A small image deblurring model, trained from scratch.
Training: muon at rate 0.0015, 13600 steps, batches of 256.
Rows from block 4, named by matrix and row number. Rows with one number belong to one channel. Each number is 500 + 25 x the weight over its row's rms, rounded and kept within 0 to 999. All counts start at 0. Numbers have three digits each. After the name is the row's rms in percent of the matrix's.
# convs0: first 3x3 conv (model.mid.1.convs.0.weight, 384x384x3x3), inputs 96-111, a 3x3 kernel for each
# convs1: second 3x3 conv (model.mid.1.convs.1.weight, 384x384x3x3, transposed), outputs 96-111, a 3x3 kernel for each
convs0.165 105:496492498472464503490463462479455485515514509513494488493443476464474439458455504494534536500494507465508511504467485530466479476472480502504496479517528516504492482515527538536468516515499477496521489514493479484517480504475522504475465468476505506516505464478489481493504523505534466512531525535532514494557511518536499525479483475497540516511473507513502519484487484476476496502490522500483520504510554496498512448512542526546535
convs0.166 098:501506488466461493517556541479466478463478440506519504464484527491508514516514502491463483496523502493490494482492477528484486505513521438498472493498499487504495498509524489512510527525491530539558483503488482480476499478496479503494518496532495492480516526507482505496493468474508478516535535534503483492461444504541474514486481490532465510482484506515495492475479491505460485522519523510497498497524493474472476497503498490502475
convs0.167 099:498500481486492508502492523492515483496445480483486484500499510477506506510518516486460486492497510513503484485498474495499524533488507519479448497473508488516505471529432468586510493529504500533503511527528507507485478508490509512509467489477535482490503516542467523431491472487516496474488445495496508525514531503515508550505512513523470456486459496514521496479486549484493559490501508484492508482522543513528492511542508480494520
convs0.168 096:497506501455523483457463531508529486491542465468544502490492482478477461498467493474525496498469478459466479504515514509506493489520504546538453542508559491490517500539477526493501559511472516474465506558532499533516495516510502502496502475482496487489505483486492487471517489495483453469435470499408441479480493522476506539475472489462481466451455503462462513446488460496465499496505484495494471491478494471475487504484466498520479
convs0.169 099:494497518486495487499539486500513518482483503502496489492502481536484502507514495499490483537468480500514507516506521487549461503475499490440450470450522485483454535490506479533539509509487515510498460516511471507506486489519500488464493504493496470489467478498487536534526468495534462533525493469522513537480459502551537511496503471516485506489495482504472462508497529508531492508513519491531478497496458489528494527537468533476506
convs0.170 097:493514487528514530484499501504509479455472440480471436495485478455477466484533507533519495512492473516501524484497530476502522504514535479503523489529508502467486506484493528543512499480507517505517522500484521452522496492482508505480502508486519479517496485490508494516504493498499494507497480487551507512468497467505492471480516497512471518482484470485487459509508475467472491513502500502501500496497489530485480505500499508500500
convs0.171 108:500504494522562508514514498471507503475520521505492482513506520483502495560506484504511481522469478497493499489499488513526543516530519483511538497476502492518478471469457484503521512546510475526494512533516489515507536490494494523475486503497465510486514527485491506503507510473448453492479502486539503511497519458475475501494541473481480445505491471495473518524517513508499550497537517496483500517488498492472463462511500506426480
convs0.172 102:533501490462503535560518507472498520485497501529510476512495533481509523468474534499505492507489508500511516490505487524488499477484474480505495533489475538459494473497543492566545457488478499485463521476469485507496500512518466546554507485500487490511552490541507519458479492505473453519522505530508524485482462489520521464497490491462499502474495498508479484493491518503524523530501507487467484491516516476494484516526474508492486
convs0.173 103:528524467534544463503495494518537503490529503522488489486508519526518520522522525500497512466492496508497490518502514488507508513510533498514502505508468479502491481526514493505505473494482468465465508516518493507549497500506509488505497507506509502516512515521478489505532528528465458495514479510496547493533526490515531500508500524481473483452469471470469467480454527488534512491466492500498496485498504556521510499488520516480497
convs0.174 100:468481472453466475509489467526528502501509507476485512464449477522478534481476463526546525534527518502510544517472421538477473495445512531525480480462497516484489478499467532467493541530483485479489472488499505513476504515524509489507520515496511452491507496479529474542493476519509502497498517506464517492446520453473483460498506488499522499509482488494503497471482492483455486481500512466483490453465512467425469476451475480458462
convs0.175 104:490497490544521472519515506486484503523501500469498538512507467516456487496472525488505496516522491506505497490469476487481483504456455520499525507498529484543536492547487482477470487480506506510505514519527511486522492503509511517518498477510525517522523490481496501519497490501527503517516555497455469515531451491493437520498475514518544479536511501491511501525486487469484565507519514486522502470530495504494468529494506521514479
convs0.176 097:489549490490551514492493509470486503492528505506513506503503522488470496495508491479488478522514481514507477469518503484510524493493472512502495513493428483463482431514461498471469535486547530510497514479478522502521500476494519521519519493479498505455417545414472471461496481541505477513497469523516504482502486500513522493481494471503481511506505475501485490435552501496470487499495484506546502491461480534542475499509493501518531
convs0.177 102:504461463505466440484450483508505504484517492498522465479469527511497488511555519499531498482555492505492472494497546493474522498534496517480490501500513524497478484519482511533458473481496479500498498511480483498504514531512511509503510503514491463471515483498491499488519498519515519530483539489539445477523516501476495510509502478497480482509527473463482520476492554487566571520520481518512502464473490513492496522456474519469448
convs0.178 090:498528518523526501488495487474510486510522500486524481493498506501468494470469506484499506502485502483532523524560513522512515506485491553458484571498487525482513473509527473492540466513400512496504466493473502512483488534523489515520499525512511470488497546452481467552497495515452470498438468479520506528505493509496511539512543489506499443481517460498510520476513572504476561486483503539529476527494557481499485476519492486500475
convs0.179 108:475503516453468473493467502478531463525517497484523470519516485538491516503508488516463505499501510505506500460465466519510509513507468471502516525534531513462500491519526526453435436488517459485489494486496491511518476468472482500489492487491497471485469550534504485466489470479501489506506480494479479487488494478520535523510520472503536499514517513507503458574582562455506491495510488536552498488477503496509459454439507511507509
convs0.180 101:452481490503492462503509505476517488495493515524489515490494493506512523503497463478478521476484492501501484467542468524502479516496511505461461508479499524524495475503445529513463414423483494532496505479496487487523495477525507476499514494517489511507489484450502555461523490496576472551501529450503517513545523491519493509474508533485503484489519465492457490491499461500513484499524504528516454489457532515497456474509506502505489
convs0.181 101:487452492572458481497476483498505478512487500473509498537505542547480504532518478536455486479508532456474525492504495489487471489477514520503513552503476520498503486489487491501510492508505557474524602533490554515516499532492490521491520491517516470514468512500514521495486484480517551482499510492452529508523523541473518534443477472437502529465490505485504509517494528509502524486488503515480499498497480562487531613470453569497483
convs0.182 089:525525486513535475481516489483478514496491534517512485492487472528521514522502518509500491480477495458518528469497508508501525480491517505493492488443445481481506495492448488463485491509521521506496483520508520528514513505486497483491496504512489493510486471499451510501495479526482444467507487493425534526485523478478471497491474510512525521473494524481493451480497481500484495504498490490476462514499500482533494490499475540525504
convs0.183 097:507462530474466513493524511490473457512524520481488494484488491487480513505507474498515495508484521490498491489497508512503537499527475550521480480533534508531506487519498440522506472559490537463479483506503520496503531492512485495519467474486501524488453513502503513538474531503511514494487526497487482498489486485493487504465514505482494474499485531506523530514492501513488486507522506534508507511489536515509510501507453502502471
convs0.184 100:520490575507504530505495499493487494482513511502517533489468475459449490469470505502485512496512494501523471505475517518506503490540493533521525465502514486483476465524438497471452533520508524522525508513511501467497467471470485466489514494511507500478474496534559495479477481476516482494478498477515456499449434467483483491488531494508491509508524515505480476468462506472477486510505512470470446518488493491519528510502531468526549
convs0.185 099:480514509493478499492444465469496485474502510511516521505480482487465494527514547494507511482478488503505520478508514457486492504561551513488525480487462500481476501488512518530493497497571493503539526512492491471472493514512493513527514498515496493484513511501498530511537526506476484501492497495468441502500522544508522491504458493511461487465513502489489495454446469463502475510505523491506510455466510516533478475514492484474487
convs0.186 099:461492462496455479473527485464478493533557545513512522484512524460506482507484516514526533508545541489490496479504482497519475467510530501508507499498512479494497500523526489485476478491474492481465485478493495483488497472496482484487466498503471492484459485498510493474507504501485497478475480494441464545476491488500467507494506515479496484481477531517502511524483499509494506489522505492477491486507491507501472493571504517558516
convs1.165 100:528494479508506480497519496505525495478480520503555482498490531550525493487516508545517492518558510465515500506537531494528555482508505488500491518481490526463467474496530506538507479477490495480499482489505492520477512535476465505458500478520491527510545493468537524524484466466467501452475447500509492468483477441519479479497445514513455487533459484503547526524494541495486542510537482535515488520499489492545520443490494502507480
convs1.166 142:500497501517497510490494473503494483539512522479521503516513468516494521508514510517529510480511437472526475480490476493518506539501506503498490516516502514513519521506498536436484522517468505499523531530489502521488500493512510533516541535514515532526522512495510509457541520497507493532506491513532514513505498479500483513515532505506485483525502497509457498534507506489491527526538532503480477539527530515504511509495495498497501
convs1.167 057:490488481498497526490491487524484516497453554480478521506449496448509545477486507505498509523492558477513542529500476477529454507485495465494489528535417514515529476469552513460518507473504536494430528508517549477530520507509518545547498490476470511505459514478527530469467505557475487467488497520501456534510511502512495495521481520521493529531535475511524463466486550480521498495469529479468485499515548498450519465508501506484508
convs1.168 095:472503505457461455433506486503475454521517488512531490443469482515487515472468508472473506462489484466481520486510535471527532468495489484506519503486492477501469485534505469470490476479516495430488496450536547539491456505481488514505488480492517504510474518509458488512509518528527513532473496450486460482451499547511536505515520514511520523526514517524525483537528486475510503517580514526512530543467512513495469517484471494455458
convs1.169 061:506527503482463512507495441504525508490512521501525503484464513527498458502516545510502528497499465514543517519525509520508501486497503536516527528533519506436490505467477489491517507521499527500493482489526490481511505456481473516486480488492538516498497551533477546470454458501502462487493526495489504449467494497496462516522496478467495521473489521505512534438465521478486531489474512513553486543548528470510501526490514478445474
convs1.170 134:538499525515561508510499520536524561527548543519487516520527521526498489485538507556501488538514509515498503481515524501495550487472530504494518498513468502474509522480513528493534518495501543551530512525501481499501529485502529542508517477508483541503473485484509500508499527499512492520518523527511539494503496498500532474505519507510480510511494450512501521529523551497501533539497492516495496489539505475511477473492479506497485
convs1.171 081:487470456515478514527504502542518528446462530462477484502481531524480531542489527512533542517552536511529531472519516452501509504504512502551495490524483464511492506513508440459496516492470481491536510467521477481477469450499469490465498516489497536470483516485499492535493516538494506517496463514506506506473466484481486502520522459522512490499500511525496485563541514530499529515499534482476508500491478488496521477531506508528493
convs1.172 071:523473452505493480500487501502475477516517509467496511498468454483483513498498510475487510418492534493508532479523514508530494480524530499511511521492518496470522500494516460532540474504476485451478502458474501452500513484513472449488537536491484465445498478493466473492501489504477493484503527454494482522483472529516515517496479528516525529526512456511517506497564476481514534500463471469496458459490494471504507488476493474459481
convs1.173 094:522521505501484509496491522487534501437517530503482514464476512546529491514513516555521536538542526512487511514521497530505486535519491477489565519519503490495529537529514467450515468451522463432463548487508508546486530529475540517506502520493513514506493503491481506480496507487485519481466491462514493467536498449505486498555513512509519481510460521547490511524555581559532535497469476500507523474530508503521489493520486475505490
convs1.174 111:490487460469516462529481494475508517490563507491495483494490522508526486492545505480497484504514477449473456466492477499508453523477453522531506477503495510456530534509491497489456478515479476506509480454483539507522512479538519507460481516494502494483501463494497508453511509481454504490458505524496484521492505526504514480487515498516479495535514478473503523516461467510510479526510505500495515538540510514529562536497551584530527
convs1.175 101:541511495547504491470488480487472508491493502470527511487478489509480482507470512507478522499488520513530535551493495510492462501512513552479503509488496469548505492518515520499484509506500505528505484519513477509483484497495462490455466476486472510520543531495501486495495453480485504494525519509477508491488481512493526504535446484504505511477494515512475485476446489473480539448480490445489506487523486470472507462512526496507505
convs1.176 052:496507527549448489494475504519497481523489545514467500561469491553489490511490491501530493511507517530487508517519497504557480505478471479498507483537570518536491492492471464457489490469496488456491517506525516489452520503502485510492507499457500503499525471528527510520478512507455548499479497506512513539510522505471510522514478500509466508488523447476536506497503498488539521496462502492523538482464545491499529477505521520527551
convs1.177 111:500543511516504466483515489496500504516531506500514505491483524493457492519510494544502534509496501509498499487466479491465459517514490508515485479518540456473521483483481520510461520506512521498495537521474489432493498529510483426522476472546533520477494518537508499519512532544479475523528488494499464500486530474474465464512542476496487491488497481492540512465488484482466520515540512528504477552527433546552474510443473519480490
convs1.178 064:514500478500448499511488531544568474479490510500519503493521517479481500517510528503460466515503466488501474488518490504533477507506473514493475501538492516477446480518477503474466477515492510484461492517512536525515507465511487465496522468508505495482486495561502489543496485503533503509487500511503471466501477516527486503486497567484463543474499525445502529501472475495517528475426485506499500517513509541513492532548506494488495
convs1.179 096:510537506520527524525549530528512512501532540492512521517490533509486490509475528496493509507469503516519475488520487470490475510529499556529478490456507505482444531483489500490471516487537515491499461504518471476493491498512517446513508491515465483521484499469547511485495505509495508479496481536549507511532539510548532479535487486490455453482423456493484496517436431571515471517497521498512534509479533506487508465520532487505514
convs1.180 053:543502517477489456488495529507528518532499499504478540508521508489459492521496517511518495507484491527472515510509514476507458473464507529487479507570487515501535490488543503472540515515489514471453501512516522481502469502465464482534472484490518487499524496567514512544461489495494531488474526459523508462516513479513562535534480501512443504485513536450485533509480547487516536473496473450451451478527464471466507485459467509491467
convs1.181 119:504529512424482492511484518507523514524514487522515452500470503491456486492467527497523523500512523522517529509492489497522526505523514475526493479507485508519448517525453507528468535537473486463485488488480495505497517533484501536524501460509508488488479501516522492493489512531541498518507517507507509522482502476491520490470536505467502530487452516489497493553486482524490484510535525476492492510485509460461523487434487501477505
convs1.182 089:492497531509535523511504524524534525485521507475469488505553508491531524500522519484494523491476524516476520470483492484512529488492514510479506501490486530520488493538536504517507522517487524494494495513466532519485523519520528524517529524514514506482507479466503499487490527494572576504509502483526517491495476492527506539448495491500476475503493457506507522503481499511477503553506518505513491506487486481488474468491480520486512
convs1.183 061:520481512511487513487498511506479507482496529563532543501504486473462487490516473509492484499528509493502501511519493515526523493517516500488495493474497498552520521532504511441461498487509492499496509463494479502485523486496503526500509479453491450546513462509490516509501540526474524524499497481487503492510474518544536516527450484508461480525521479527435510477500475502494549499501477517450475471492514493518524470541549457517494
convs1.184 081:486477501505489511497503510538497502495477479490467490511494478501508492521531508496485501502474518499457489469473505518531507471524517509514484496574552545511519491438497523536447540541505503537482531479482453485514477501505494536504501524519494554494482526475505544535502470482497500494472534494516474498516498542494552533516525500474530441510483497501534528517492466509475507531521518549497513508531510493498477448499479447480490
convs1.185 099:483502489493488515486521544517504512545518503504540517491456489468517525519494489519510477510505503496488496460470480492469504515534488556505500503503500502469486507528513533498535488503553464528500487499498541506534518516512478459527518491486494499499519448512480504522512523515513531462482477440471527508490520539500504514514511514483531510553547519487462468471472498513521487521527522494507512476478482580529535544479538531504510
convs1.186 114:513518523504507508484518483486510511481464490508511493484489510492493536500500523521521508491495542504494529490517493509501483500539521532502511513501521525521546501489516503477515483465519518480514548501501502513447517559508559542535507522524524535533510516496506537510519539518523508561499486532504484466496507510488526505484544499482569509461533477495524489508499478477477512490487475488515483461483500481479460492487490495523486